Rows from block 2, named by matrix and row number. Each number is 128 + 32 x the weight over its row's rms, rounded and kept within 0 to 255. All counts start at 0. After the name is the row's rms in percent of the matrix's.
# conv: width-3 conv, stride 2 (model.blocks.2.conv.weight, 128x128x3), inputs 0-42, a 3 kernel for each
conv.50 097 [ 86 190 178 138 114 120 196 136  72 134 143 112 163 142 154  89 177 115 101 135  84 127  92 197 126  94 143 177 128 155  65 100 144 119  95  74 108 164 152 126 107 124 147 124  95 158  85 104 167 139  64 143 128 145 108 132 114 104 150 113 160 121  92 130  94 141 108 114  79 107  72 128 133 160 123  75 120 124 125 136  80 151 152 100 130 120  98 123 161 116 180  93 131 149 147 102 126 154 103 164  84 141  95 177 189 103  79  61  80 136 123 122  97 118  67 147  89 141 162 227 167 105 117  71 100 122  83 106 128]
conv.51 079 [120 125 145 118 110  65 101 116 142 117  86 102 175 124 134 162 116 105 100  93 141  98 167 130 109 132 129 118 187 138 127 144 107 104  50 141 121 119 102 147 169 155 180 113  87 105 168 136  93 144 116 168 140 218 103 129 109 170 184 167 103  89 152 132  77 144 113 137 139 146 160  51 150  70 140  80  84 129 134 170  94 129 116 132 112  99 145 107 138 148 156 143 143 149 130 109 109 158 162 153 128  79 106  86  84 170  69  97 107  89 140 110 105  72  98 113  86 189 132  99  73 144 110 121 116  92 155 128 168]
conv.52 093 [ 90 107 112  72  80 120 151 115  92  89 104  99 118 128 135 124 111 117  89 117 150 134 125 156  94  90 164 103 179 120 171 144 165 167 120 126 106 145 123 178 112  75 172 104 109 160  92 117 109 181 145  72  97 122 159 179  63 180 190 123 183 120  74 150 116 181 156 126  98  71  84 124 141 135 173 129 142  67 118 149 164 160 145  79 124 140 134 128 172  79 100 137  97 103 145 119 172 167  66 150 132  94  91 144 123 130 164 161  81 185 181 183 177  43 103 183 108 129 115 170 108 118 168 147 131 162 122 117 110]
conv.53 108 [178 219  74 156 145 119 165 145 171 145 167 122  94 163 125 127 148 128 126  74 127  93 129 119 130  72 131 144 146 117 119 113 138  86 220 118  98 126 105 135  68  69  86  98 114  86 163 128 127 113 137 128  87 117 142 127 121 175 141 116 121 132 104 255 201  94 126 114 130 149 137 122 110 141 153 110  78 139 117 133 163 110 109 152 121 144  75 120 123 117 125 117 114 124 159  65 130  98 111 116 121 121  67 138 135 153 151 108  95 135 170 174 102 117 107 145 138  63 125 170 128 108 101 115  98 132 136 113 153]
conv.54 101 [208 128 118 133 155 176 130 125 166 137  63 168 148 128 129 102  59  95  81 109 148 103 116 137 140 100 125  99  75  99  76 151 108  95 109 119 155 154 137 160 152 125 106  95  87 131 158 161 168 105 106 123 132 122 118 108 136 120 162 160 141 173 101  52 144 112  81  89 141  83 148 193  69 129 159 152 123 122 165 150 162 158 126 131 124 100 141 149  95 106  54 136 155 161 163 107 128 143 135 136 213  86 187 238 162 121 142 119  85 104 146 110 131 164  97  85 168 204 167 130 144 115 112 108 109 148  87 122 115]
conv.55 112 [142 148 151 112 116 137 150 180 131 129  93 139 120 119 135 132 133 117  86 147 142 152 148 123 120 127 148 209 143  86 103 128 167 176 123 180 137 155 127 173 153  91 147  79 147 147 168 151 200 127  48 121  96  87 151 107 100 135 106 116 144 110 147  83 125 122 156 217 123 123 110 157 126 158 127 144 140 153 152  72 110 137 129 121 117 169  95 161 182  93 145  98  96 106 133 172 176 123 132 151 224  67  87 172 161 101 135 102  81 183 137  95 108 179 107 101 171 128 193 106 139  72 136 114  65 104 158 141 131]
conv.56 100 [ 86 173  97 120  91 129  89 132 117 118 136 110  78 177 209 134 102 139 119 167 213  85 153  80 127 104 112 140  88 117 170 121 123 109 133  81  98 130 129 160 134 103  75 107 125  87 128 163 138 126 155 109 157 179  98  96 145 143 113 101 213  74 107 179 141  77 144  99 129  82 136 135 159 129 157 124 107 112 117 121  92 152  98 126 102 136 109 135 100 153 101 146 142 132 119 220 180  76 125 146  87 124 130 134 166  76 112 147 159  97  56 107  81 149 109 131 114 132  87 104 128  43  91  88 102 144 182 183 102]
conv.57 094 [111 125 143 134  90 110  97 182 214 143 105 152 137 116 143 103 144  91 161  54  89 115 150  98 121  88  68 138 159 127 135 122 132 127 106 100 127 154 111  27 185 236 116 115 117 150 135  83 107 104  97 148 189 163 123 160  69  98 127 129 136 133 108  65  74 126 142 129 128 145  42  85 128 136 117 155 117 131 218 221 196 180 117 110  90 157 126 135 168  92 120 140  95 100  87 173 107 133  95  80 110 100  63 142 154 137 161 134  58 178 122 125 142 108  81 110 183 154  88  70 130 106 127 136 105 152 127 136  93]
conv.58 108 [165 190  94 106 102 132  82 150 114 158  86 139 132 162 148  92 104 173 108  83 153 149 115 121 134 110 149 108  85 127 117 140 171  87 171 112 178 132  71 180 102 125  96  90 107 101 157 151 158 114 110 113 122  72 188  84 104 120 110  78 116 111 106 206 101  71 159 129 125 138 138 105 120 138 136 127  60 161 124 115 160 163  99  74 124 140 118 108 151  86 120 134 113 137 136 104 154 139 136 204  61 158 160 101  90 201 132  80 174 171 133 145  68  96  79  80 187 120 141 130 128 114 150  94 136 138 122 145 155]
conv.59 091 [130  99 130 147 109 134 141 141 123 121 107  76 180 124 123 183 146  64 124 149 119 160 176 153 103 135 143 124 146 190 112 104 122 155 123  79 157 124 145 109 162 143  86 151 105  79 125 197 117  98 153 180 160 103 174 143  66 154 138 114 107 133 193 122  91 141 140 156 210  50 110 152 107 133 141 103 130 166 150 182  96 150 181 142 115 173 124 135 117 116 119 109 112  99 117 153  95 147  92 116 129 215 189 119  66 119 124 114  72  96 127 113  91 143 143 148 112  90  95 144  89  56 132 102 132 139 128 119 129]
conv.60 115 [130 114 138  91 181 107 101 101 100 116 132 110 137 115 160  93  62 109 127 130 117 132 107 125 155 106 133 129 237  71 108 125 104 113 120 122 126 128  95 121 130 111 132  81 123 192 127 118 128 136 127 149 108 143 106 132 124  86 159 115 237 122 110 100  98 116 119 128 168  90 109 125 175 100  80 162 110 125 165  76 135 230 144 130 175 175 127 114 104 154 167 127 130 120 155 136 209  70  98 157 156 129  81 157 117  67 149 134  81 142 111 112 115  94 121 255  95  83 135 170  73 182  78 140 129 107 126 139 132]
conv.61 100 [ 75 126 168 124 131 109 138 113 123 106  46 152  91 124 201 153 120 125  64 120 181  78 122 127 123 142  85 129 137 165  99  88 181 132 195 147 168 137 150 173 122  75 110 106 123 139 142 144 117 121 130 187 143 139 128 126 174 157 147  95 158 150 140 150 116 147 127  89 121 129 123 101 143 137 177 159 106 127  86  98 120 128 162  55 104 114 154 106 136 100 117 101  80  84  95 165 168 149  66 139 126 155 130 108 175 106  51 150 124  81 120 116 174  83 219 134  90 138 149 161 255 169 119 170  83  76  72  38 101]
conv.62 108 [ 79 244 168 135 102  87 126 112 106 122 166  83 136 139 139 145 117 109  68 150 147 149 140 103 171  83  91 165 117 138 141  79 136 127 110  92  75 193 133 129 153 160 152  94 130 139 111 134 144 135 137 176 136 147 132 191  82 163 180 117  99 103 123  49 195 181 153 156 152  61 124 130 152  86 156 149 142 111 171 151 171 137 121 122 103 161 110 192 143 131 205 102  69 178 116 137 101 123 113 155 108 116 106 188  88  58 137 143  85  73 170 124 112 123 151 106 126 132 168 105 118 167  79 101  90 150 173 141 100]
conv.63 096 [122  73  96 139 126  79 134 149 149 179 189 120 119 138  94 131 116 158 144 137 136 112 135  70 121 155 143 138 106 102 126 117 174 108  76 191 133 109 119 105 138 167 144 121 128 115 117 142  89  91 148 169 103 105 120 131 115 190 179  82  98 121 123  94 159 112 109 191 152 148  74  84 104 115  65 171 151 117 133 113  86 117 178 156 105 100  55 120 142 158  14 165 151 169 127  79 129 126  97 157  77  67 159 136 142  64 109 124  93 124 164  91 183 130 100 137 109 216 178 139 124 152 173 143 109 127 112 159 107]
conv.64 118 [101 130 139 167 142  98 132 145 141 123 160 101 154 169 154  78 106 210 163 126 135 102 128 125 121 121 107 117 129 101 146 127 140 144 131 106 163  98 111  77 126 107 116  97 115 171  63 145 133 122 118 147 126 108 108 157 137 112 183 140 129  11 195 132 173 137 165 143 133 117 158 102 112 128 131 116 103 169 120 114 155 210  46  76 183  24 135 113 180 161 162  92 143 137 177 129 109 159  82 182 140  81 101 177 101 177  83 163  99 159 151  57 177 164 123 166  12 119 141 119 101  90 143 108 104 146 108 128 124]
conv.65 102 [123 117 136 173 190 110 149  90 101 145 150 154 145 214  99 184 103  97 165 123 137 137  89 155 149  83 108  92 132 148 177 153 133 162 114 141  82 105 163 118 134 141 148 143 109 132 132 149 161 190 137 168 123  94 155 103 166 142 153 117 132 136 127 112 119 105 126 130 124 105 135 135 116 103  80 110 147  94 135 141 127 170 128  89 129 109 100 111 132  98 185 200 119 237 104  80 118 145  94 153 107 135 127  89 110 177 150 142 137 137 139 114 123 159 128 153 118 144  66 162 193 148 134 150  99 105 153 119  95]
conv.66 104 [126 124 144  89  75 119 102  84 127 131 102  84 105  97 109 174  97  99 130 131 107 139 133 151 125 158 106 158 106 109 139 147 140 103  60 155 148 153 123 145 138  90 166 128 128 130  92  83 118 177 140 154 153 167 133 114 132 172 111 179 152 117 131 159  64  86  75 151 100 148 145  54 147 141 106  37 159 125 172  95 152  70 157 113  93 172 117 145 108  97 127  96 119 150 119 127  85 119 125  28 155 122 112 111 155 146 105 180 142  95 115 151  85 153  10 119 149 106 104 145 133 160 118 130 108 120 149 166 100]
conv.67 099 [ 93  89 130 101 129 135 174 117 112 133 135 113 176 164 127 151 160 144 158 102 138 146 113 129 135  80 122 138  99 150 128 143 129 126 111 166 105 151 123  93 191 134 140 203 167 123 134 107 159 139 127 166 143  78 203 165 115  62 136 168 167 109 127 119 131 152  92 121 166  56 255 255 135 147 152 106  68 121 101 126 178 139 143 101 109 144 197 154 142 153 169 123 144  97 177 171  90 155 134 137 123 113 103 139 120 140 111 197 109 113 164 127 100  84 120 112 177 114 153 185 128 121 129 119 115 148 107 154 142]
conv.68 105 [104 156 146 140 104  80 146 151 128 110 148  87  82 112 134  91 178  73 120 148 124 187 131 123 117  65 152 172  89 109 187 115 130 157 179 112 145 152 145 129 154 142 133 166 114 116 137  83 158 134 142  77 141 152 109 150 130  99 174 120 121 142  87 158 114 200  84  96 120 132 141 130 110 144  93 114 101 180  97 139 119 139 153  86 121 118 128 124 186 134 121 137  84  91  90 131 123 144 130 102 113 158  93 106 159 188 124  48 105  66 123 130 133  98 158  95 161 171  82  82  91  68 205 147  84 148 163 117 117]
conv.69 088 [132 111 160 226 100 138 100 155 141 182 175 100 166 205 169 183 101 144 127 128 136 125 116  99 154 121 137 124 103 101 124 164  94 118 125  85 109 133 131 151  73 127  97 146 155 109 167 131 163 122 111  97 157  93 133 132 202 191  99  74  60 121 170 125 101  96 112  71 111 144  46 172  82  75 184  95 103 146 119 108 181 136 137 133  87 153  68 105 120 121 135  83 117 103  83  56 116 117 179 122 105 146  85 136 113  89 121 192  73  90 155 102  67  86 139 118 169 119 109  76 110 142 141 103  94 113 119 110 144]
conv.70 104 [142  99 203 161 150 103 126 197 102 102 178 181 139 139 139 123  91 113 150 132 145 134 114  96 115 166 157 152 141 127 133 124 102 129 122 106  85 129 166 111 199 144  90 109  78 133 136 109 118 150 119 123 126 163 118 130 128 155 152 101  69 124 180 148 127 112  85 141 178 109 164 102 172 174  79  76 144 162 197  92 111 163 155 149 117 104 127 121 142 134 131 175 152 154 111  97 115 153 138  90 161 137 115 122 178 139 106 141 120 106 135 111  84 147 142  93  87 121 128 136  86  50 158 144 146 143 144 119 145]
conv.71 101 [148 105 149 182 124 127 146 121 155 123 137 135 161 136 107  89 130 136 132  85 127 145 164 152 119 168 119  94 114 122 106 124 133 123 210 130 131 133 110 133 133 142 116 100 126 124 171 177  83  61  73  72 115 130 131 138 119 140  80 154  91 160 142 134 163 156 154 177 118 152 172 138 110 121 122 141  61 131 162  70 189 153 117 111 143 136 116 141 118  96  96  86  96 103  86 124 144 147 137 152 134 150 231 146 123  82 111 102  91  86 144  75 155 158 152 149 145 172 123 156 150 117 119  56  78 116 139 126 166]
conv.72 100 [159 143 111 104 145  90 115 102 114  97 176  85  93 143  78 129 155 115 200 177 114  79 136 101 166 108  76 130 120 151 226 203 111 136 162 134 128 174 129 124 133 157 137 132 131 180 125 158 125 103 140 157 109 107 149  86 143 208 124  78 148  74 170 113 119 122 125 150 156  79 114 169 117 107 120 136  96 124 140 103 154 132 123  68 119 124  45 135 143 115  92 224 253 136 126 118 153 113 161 127 112 143 214 189  44 113 183 128 136 141 113 104 140 123 126 147 127 207 229 113  47  91 128 138 111 204 176 130 131]
conv.73 112 [161 159 130 135  91 124 137  80 115 138 144 134 137  96  95 129 119 140  99 107 130 125 138 112 150 148 124 154 136  96 173  90 104 116 115  89  90 152 125 163 126 124 119  91 141 143 128  90 137  81 106 136 130 161 122 136 151 114 156  88 136 188 125 156  73 141 131  88 128 154 178 126 170 107  88 156 191 145 107 144 144 160 130 115 124 121 102 137 129 144 113 146  91 150  60  86 191 122 155 160 166 107 138  78 111 101 154 208  51 145 140  88 209 112 112 142 109  63 207 165  60 239 180  85 162 141 120 106 186]
conv.74 118 [154 146  87 128 138 140 155 131  91 110 105 112 116 112 144 134 165 167 121 109 128  80 154  92 133  58 143 110 153 158 140 148 137 115 144 117 143 146 128 115 108 163 134 117 152 151  65 166 157 111 130 129 123 120 130 135  88 129 152 110 146 159 215  76 120 164 126 120 146 108 161 160 168  93 163 184 147 101 104 157 117 146  33 131 148  78 100 127 174 121 163 106 102 107 154 120 195  43 144 195  75 114 139 110 146 113 122 139  91 165 139  87 174 195 172  81   9 155 117 104 132 159  92  96 150 143 139 171  97]
conv.75 096 [132 116 120 103 144 143 126 125 144 148  89  72 112  78  85  97 143  98 137 153 183 110 134  87 109 159 107 108 139  95 105 174 154 126  98  92 152 152 170 124 147 129 158 150 114 126 162 131 115 119 128 128 227 142 136  93 113 101  90  91 183 141 116 111 132 140 176 131 138  97 160 134  93  88 119  28 131 149 109 114 135 162 133 126 115 143 147 129 130 118 138 189 130  73  89 152 111 154 123 122 188 117  90 113 107 100  98 103 107  85 157 129 147 156 147 138 161 132 119  73 103 163 178 184 201 147 202 189 119]
conv.76 114 [182  78 102 166 160 101 148 154 125 126 125 125 106  98 118 140 101 145  58 132 155 140 138  88  89 155 147 104 127 123  80 119 213  68 160 176 171 112  76  94 132 107 141 155 120 119  87 133 112 132 126 118 134 116 143 135 102 190 168 126 122 153 124 139 129 133 128 106 137 131 111 148 109 103 148  82 128 128 144  90 182 114 115 113 143 138 136 123 101 118  95 119 170 153  51 124 151  87 121  78 106 149 170 127  73 131  69 169 132 105 139  93 150 136 124 159 170 161 215 159  66 203 212  68 188 168 139  99 107]
conv.77 100 [162 113 162 173 157 103 147 178 101 121 136 151 112  94 129 149 137 143 135  97 159 102 105 146 173 108 141 186 138 117 168 134 146 117 116 134 107 113 140 120 122 126  92 106 146  92 164 178 128 163 172 122  99 129 115  97 190 141  68 133 103 100 147 186 130 103 144 110  77 141 125  63 115  88 128 137 154 134 127 107 112 111 166 229  62 142 160 107 115 164 135 152 159 110 151  87  95 143 184 133 158 133 118 144 202 114  65 134 159 115 160 121 134 115  79 100 183 133 110 133 120 129 168  95 129  93 121  94 121]
conv.78 106 [148 134 127  95 148 138 155 147  82  96 140 214 156 153 121 146  74  97 127 109 129 138 114 122 141 159  83 118 131 133  97  98 122 180 118  98 110 155 121 157  94 124 106 110 176 119 229 157 105 160 135 139 111 142 126  93 186 108 107 139  97 119 130 136  94 153 173 162 107  92 206 195 185 119 113 112 152 169  97 129 117 154 133 183 102 156 166 170  58 122 153 112 101  91 196 129 139 189 107  78 217 104  90 122 184 136 103 142 103 160 175 121 123 184  99 158 112 138 129 130 127 178 107  70  97 143 107 115 166]
conv.79 091 [ 82 156 135 101 153  76  88 129 127 143  86 141 180 158 100 115  56 105 137 119 143 128 168 169 112 124  97  97 147 187 138 126 176 104  72 105 113 128  84 127 123 110 147 161 114 133 209 138 125 120 126 111  96 137 108  88 126 163 124 113 127 120  50 155  83 108 167 170 131  88 171 168 116 151  74  60  69 161  98 125 114 146 115 134 173 107 141  48 126 145 142 179 137 130 110 122  89  70  83 142 115 104 116 121 128 194 142 152 111 116 123 106 136  70 127 128 111 105 175 118 137 150  58  75 112 134 145 169 118]
conv.80 100 [ 81 141 113 182  80 135  98 108  83  80 120 128 120 139 164 118 182 105 120 147  94  98 117 110 111 154 126 166 157 136 153 162  94 166 118 163 138 163 136  56 149  86 154 128 173 157 116 121 131 141  73  96  32  85 144  77 105 118  83 121 100  51 185  88 141  86 181 126 135 129 112  88 122 152 149  90 110 108  86 152 114  72 162 127 138 109 175 131 156  91 170 223 174 119  99 102 127 124  97 118  97 136 126 101 151 110  69 135 105 147 187 108  64 144 156 153 111 219 110 107  91  99 148 173 118 119 145 118 101]
conv.81 099 [172 180 101  85 154 119 116 102 186 174 130  42  66 132 119 158 114 109 149 105 109 121 155 152 164 111 152 146 142 142 111 115 114 111 124 117 137 143 128 126 111 129 120 155  91  96 134 154 132  92 112 143  89 119 172 151  86 110 129 112 121 129 146 118 145 161 165 101 163  83 132 180 117  86  86 115  74 156 131 111 155 129 131 111 167 103 117 111 109  67 118 118 134 134 109 142 119 120 126 114 128 146 136  91 152  90 104 192  75  94 125 148 107 165 174  65 170 143 141 127 123  81 153  99 148 214 145  86  45]
conv.82 103 [120 121 132 148 160 121 134 143 102 126 148 151 147 130 137 199 216  91  83 115 113 143 107 183 133 146 102 142 111 178 102 133 146 114 124 122 100 144 120 136 105 132 133  93 139 107 135 107 106 110 119 137 147 143  92 145 107 125 115 120 151 170 151 128 107 132 119 128 149 152  90 151  79 100 144 148 126 138 113  96 129  67 215 153 113  92 139 147 121 148 115 114 114 157 135  65  61 142 118  62 186 148 126 112 107 164 115 143 124 139 153 170  70 167  55  42 198 126 160  74 185  82 139 180 104 113 142 154 141]
conv.83 113 [151 103 168 111 154 154 130 128 134  89 172 137 136 178 138 113 175 127 159  66 120 120 120 127 132 152 120  89 156 180  99 135 151 114 151  72 114 166 172 162  86 136 132 158  25 199  64 115 155 119 135 138 112 143 174 215  63 139 183 100 122 143 156 160 169 114  77 133  80 116 203 110 143  78  92 126 161 112 113 103 143 154  66  99 150  87 115 149 140 155 160 126 158 198 138  73 198 139 173 120 155  92 112  94 109 140 201 132 167 143 134 125  99 123 137 136 103 146 160  94 119 101 101 108 107 146 135  90 160]
conv.84 109 [127 170 146 105  97 126  93 147 137 118 109 142 113  91 166  99  86 113 104 144 216  96 159 192 108 169  98 120 140 143 101 155 136 139 122 118 110 126 114  91 130 133 135 123 135 174 140  75 153  97 125 164 136  86 121 140  87  97 148 133 137 138  65  80 167 161 100 126  82 124 174 141 150  73 176 157 125  86 130 143 127 198 124 131 190 144  98 165 118 114 134 137 124  80 255 150 122 207 113 119 214 132 104 192 172 103 118 171 106 124 132  98 143 139 126 143 151 185 112  92 134 142 121 121 103 166  99 162 186]
conv.85 102 [ 88 118 219 166 117 159 124 167 108 129 100 178 115 125 156 149  96 167  94 109 110  96 123 131 151 145  84 130 155 126 126 122  97 134 155 125 154 154 104 165 177  75 151 133 123 143 136  62  99 140  89 130 124 144  80 194 108 149 138  79 131 121 109 126  80 207 138 145 165 151  53 174 163  84 107 124 124  99 133 102 148  82 178 106 141 142 109 109 177 113 167 197 143 103 160 113 155 153 108  92 156 124 115 134 160 137 112 156 138  91 122 119 153 109 153 171  77 159 118 155 118 152 127 114 103 118 169 125  90]
conv.86 084 [122 140 139 140 146 162 143  65 135 107  96 141  96 116 139 117  93 151  86 125 111 160 117 147 100 161 254  89 127 162 159 151 154  65 171 146 127  77 137 158 117 127 143 103 113 122 111  92 173 182 188 151 146 141 129 175 101 139 141 127 142  93  73 143  76 134 142 155 119 154 106 130 205 121 119 118  93 183  58 115 117 169 155  93 103 146 113  93 122 114 109 120 102 102 152 169 115 104 132 132 130 141 157 143 145  98 124  62 126 149  40 175 134 105 127 195  77 115 100 162 105 101 138 146 144 151 200 163  94]
conv.87 092 [ 99 101 161 113 132 157 157 114 117  89 176 150 147 145 128  87 129 103 165 117 146 129 162 157 201  58 108  91 104  71 156 109 190 137  74  79 181 125  87 139 140 141 113 148 120 140  79  91 160 129 122 190 150 111 149  99 151 144  70 141 136 131 184 180 127 138 136  58  64 107 145 152 122 177 165 100 149  83 130 118  56 142 152 154 121 117 145  72 144 156 111  78 147 166 126 104 125  94 138 108 126 125 159 116 143  84 160 163  86  40 117 115  81 125 125 145 152 138 156 158 116 176 117 127 132 131  72  61 131]
conv.88 104 [158 161 102 147 106 141 119 182  99 128 100 130 144 156 114 106 167  98 135  92 168 132 133 156  76 103 147 143 134 130 119  92 140 123  75 103 122 104 165 134  92 109 138 147 164  69 119 147 159 129 128 161 148 103 191  70 168 212 131 148 165 137 112 245 130  62  96 114 138 167 138 138 111 144  92 103 119 137 126 117 147  96 146 119 116 150 107 150 105  29  67  86 112 176  87 127  80 171 137  64 171 104  57 125 134 168 156  72 123 152  97  87 162 161  96  89 141 108  97 189  96 130 117 132 112 120  96  57 149]
conv.89 111 [108 129 136 113 121 163 102 147 132 161 125 147 136  81 166  60 171 120  89 159 112 139 109 169 119 159 199 137 107  93 127 168 132 152  63 178 131 102 146 103 143 130 122 120 158 123 120 150 107 156 189 104 147 138 154 143 121 151 142 101 111 241  73 170 140  79  93 111  84 156 159 143 162 146  85 171 104 147 133 178  96  89 104 143 155 126 185 137 124 128 163 120 123 133 105 161  65 157 160  78  76 213 114 173 147 134 146  96 111 180 102 151 230 165  92  35 126  94 135 113 108 113  96 116 147 133 147 104  95]
conv.90 101 [116 140 145 175  96 110 166 120 141 166 139  79 156 100 126 148 142 133  92 104 100 190 164  98 178 113  95 115 132 151 140  96 166 129 161 138 126  99 153 159 190 120 123 126 131 134 143  98 134 149 160  60 107 116 131 170 148 154 133  85  85  86 126  98 146 139 145  74  99 144 105 197 134 124 151 128 115 139 100  74 145 133 135 134 142 174  90 108 135 148 107 137  98 181 144 120 113 100 123 154 107  83 130 151 147 112 133 146 131 135 203  84 111 142 178 112 138 167 127 155 191 145 128 211 133 123 255 237 143]
conv.91 110 [143 111  78 149  87 117 189 125 143 134 128  93 112 113 144 158  76  89 125 104 116 120 116 135 148 121 132 127 151 121 114 132 114 171 104  81 108  96 130  98 169 123 138 123 121 167  76 119 124 134  87  71 118 173 109 141 135 165 180  90 120 157 119 174 116 115 152 132 105  80  79 159 147 102 129 122 123 122  97 138  90 115 132 106 119 148 140 167 133 117 120 105 119 120 163 176 115 127  76 177 137  75  93 147 143 165  73  87 119  80 170 161 174 139 147 111 126 104 117 167  97 120 116 110 121 142  90  98 238]
conv.92 092 [ 90 136 167 121 142 112 138 109 147  88 107 118 125 122 153 147 175 128 141 157 191 139  94 120 156 187  79 101 125 163 100 136 135  97 185 128 115  78  90 194 121 154 133 163 127  88 148 121 136 137 143 132 148 124 123 126 111 153 146 178 202  82 113 141 142 142 108  88 132 104 149 138 161  78 111 126 104 126 133 132 131 101 108 118 197 177 100 118  87 123 169 152 101 162 172  94 151 156  95 152  98 147 110 140  88 157 147 107 201 148  54  47 136 139 188  92 155 115 143 106 129  99  96  95 123 186 125 140 143]
conv.93 093 [143 141 117 120 133  94 198  91 123 176 120 114 136 141 130 143 123  75 135 121  95  88 157 164  66 147 125 131 152 158 110 116 186 161 109 109 155 196 108 156 106 151 118 140 124 150  92  80 164 108 133 161 126  97 137 137 134 118 169 155  73  47 145 122  93 132  98 152 147 158  89 120 103 139 160 140 113 131 149 118 159 159 120 132  66  92 177 195 144 108 123 100 169 137 131 127 135  87  84 149 126  73 105 117 141 144 159 138 125 153  93 171 106  92 107  96 162  86 209  94  59 166 158 138 140 137 137 133 109]
conv.94 096 [163 120 128  80 140 163 131 101 170 100  90 107 129  90 141 125 104 139 146 121  92  60 126 161  91 177 115 118 147 173 130  91 122 131 114 105 143  81 138 123 112 119 134 125  91 132 128 127  48 113 221  94 144 152 145 155 112 177 122 137  91  85 109  95 181 111  94  97 128  76 137 131  51 177 209 107  91 129 156 163 148 147 168 122 108 159 103 160 131  74  71 140 140 131 126 166 119 151 136 116 151 160 158 129  84 158 148 124 147 137 133 140 132 130 125 170 147 108 189 102  96  96 168 153 152 143 152  64  97]
conv.95 121 [149 112 114 157 138 111 104 123 123 130 140 132 118 150 141 128 157 155 120 112 182 118 101 147 175 126  95 118 101 116 117 138  97 176 197  58 164  84 129 118  90 122 121 153 122 108 112 157 122 166 120 168 128 124 154 119 146 142 131 132 125 127 103 171  83  91  94 137 140 136 145 137 115 145 136 225  77  86 108 133 106 100 110 124 116 130 152 108 127 154 125 148 136  52 172 121 117 101 106 105 135 146  60 130 142 217 147  92 112 152 127 146 124 121 130  74 146 168  78 130 238 165  48 207  79 106 119 153 147]
conv.96 103 [157 156 142 164 131 156  86 150 209 124 128 157 123 140 138 147  92 156 136 118 146 181  90 122 138 123 129 166 119 114  66 147 159  60 128 145 104 116 180  33 186 244 119 119 140  73 121 174 126 112 111 119 138 151 147 133 171 109 176 150  78 119 153 148 130 172 129 202 159 144 255 163 191 124 131 106 167 141 215 204 138 156 106  99 113 176 204 155 163  94 169 118 124 120 122 139 148 120 155 138  87 147 104 154 110  88 146  92 127 124 129  66 126  99 140 135 127 112  92 183 127 123 179 103 175 150 151 141 109]
conv.97 091 [117 150 157 120  77  94 136 141  98 158 122 162 153 122 156 160  90 111 160 166 117 110 120 184 114 105  66 163 126  61 152 148 132 137 116  80 163 140  85 114 118 129 129 138 116 158 148 159 152 108  84  54 101 147 108 181 101 139 150 117 157 103 127 191 122 100 134 109 230 143  60 115 125  68 122 137  89 118 111 122 109 104 129 120 155 134  81 149 126 140 128 141 145 137 108 153 162 127 116 145 147 126 122  94 109 126 129 169 222 144  79 116 138  80 120  96 140 134 126  92 111 135 135 120 159 138 149 146 116]
conv.98 091 [162 127 112 125 115 140 235 113 113 116 132 109  97  64 121 167 147 113 145 147 132 121 255 131  82 120 135 112 165 149 134 161 118 190 165 153  86 103 162 116 116 131 112 149 145 158 151 115 167 194 161 126 180 152 133 128 141 135 105 135 133  80 143 140 137 155 176 117 138 134 130 129 117 112 175 105 141 120 123 117 131 108 158 134 145 133 101  99 108 138 179 130  95 121  37 152 144 105  98 157 163 131 103 137 168 167  86 137 148 122 171 178 127 140 129 105  84 137 145 105  91 203 150 138 191 100 122 127 131]
conv.99 115 [126  93 117 123 129 154 142 137 136 138 105 101 107 134 130 154 172 132 130 139 159 131 133 116 104 106 170 175  91 127 116 124 134 174 111 135  96 156 136 114 182 161 111 124 139  81 163 165 118 136 129 147 126 122 126  81 157 126 145 164  64 255  70 166 124 114  91 113 112 145 140 127  84 158 101 103 128 116 127 125 107  15  67 200  81 147 124 144 130 156 126 133 116 146 104 121 123  57 170  47  34 224 126 110 142 136 134 121 139  90 103 150 255 119 119   0 185 150 141 115 127  80 154 121 124 107 107 134 135]
conv.100 104 [ 95 110 167 110 128 156  77  93 190  99 127 204 145 114 125 122 154 139 143 129 109 123 139 188 129 139 136 102 106 228 118 126  80 153 184 138 119 149 173 162 148 122 109  53 116 154 115 141 107 125  90  83 114  85 116 150 194 152  88 100 143  91 159 112 163 123 107 173 184 140 255 182 131 139 175 186 126 148 115 126  84 193 110 215 159 141  70 105 126 117  96 133 184 150  99 188 113 155 168 149 164 149 146 119 132 129 132 144 175 121 115 105 102 187  83 178 156 142 126 124  99 133 158 214 116  52 148 134  97]
conv.101 091 [ 90 148 117 162 163  72 156 123 138  99 154 159 166 128 123 102 112 139 144 160 112 135 195 122 149 138 157 173 128  85 155 116 174  83 103 122 103 138 131 127 121 118 151 161 142 102 124 158 159 128  99 109 109 171 107  94 138 107 173 124 139  43 160 107 102 149 128  85 137 122 199 134  74 111 214 122  87 141 124 150 127 162  84 149 127 119 108 126 201 147 140 138 137 153 117  84 123 119 124 100  90 165 115  98 118 104  92 213  63  71 203 137  92 131 133 144  97 170  92  35  92  79 145 157 130 151 121 121  96]
conv.102 088 [117 158 125  94 115  67 118 160 140  55  97 131 185 142 119 135 180  30  70 144 151 130 102 139 104 130  84  75  97 185 121 113 144  73  72 134 102 127 165 101 109 130 128  98  67 152 154  79 138 118 146 142  96 116 116 132 158 117 130 131 103 123 149 136 137 178 167  52 124 118  80  74  55 146  84 131 120  78 154  91 101  89 106 120  90 111 119 124 137 109 155  95 100  77 121 106  96 200 140 142 141 125 182 144 126  98 102 130 141 109 156 153 118 129 107 154  99  74 100 161 115 139 104 105 137 140 142 124 163]
conv.103 104 [110 108 171 123  81 120  95  94 189 142 140 189  79  81 160 158 132  79 129  93 103 195 174 167 148 143  72 146 171 152 146 129 128  98 179 144 110  84 150 117 134 143 176 168 142 223 152 109 130 149 127 138 136  85  97 179 150 114 118 124 114 140 112 118 185 117 107 158 108 100  82 120 154 110 115 153 134  98 163 133  55 130 147 200 109 132 115 106  92 138 124 168 152 105 151 107 183 154 103 124 175 120 106 114 142 127  93 120 117 110 131 122 155 123 129 150  98 165 114 128 133 136 165 210 107 124  66 100 131]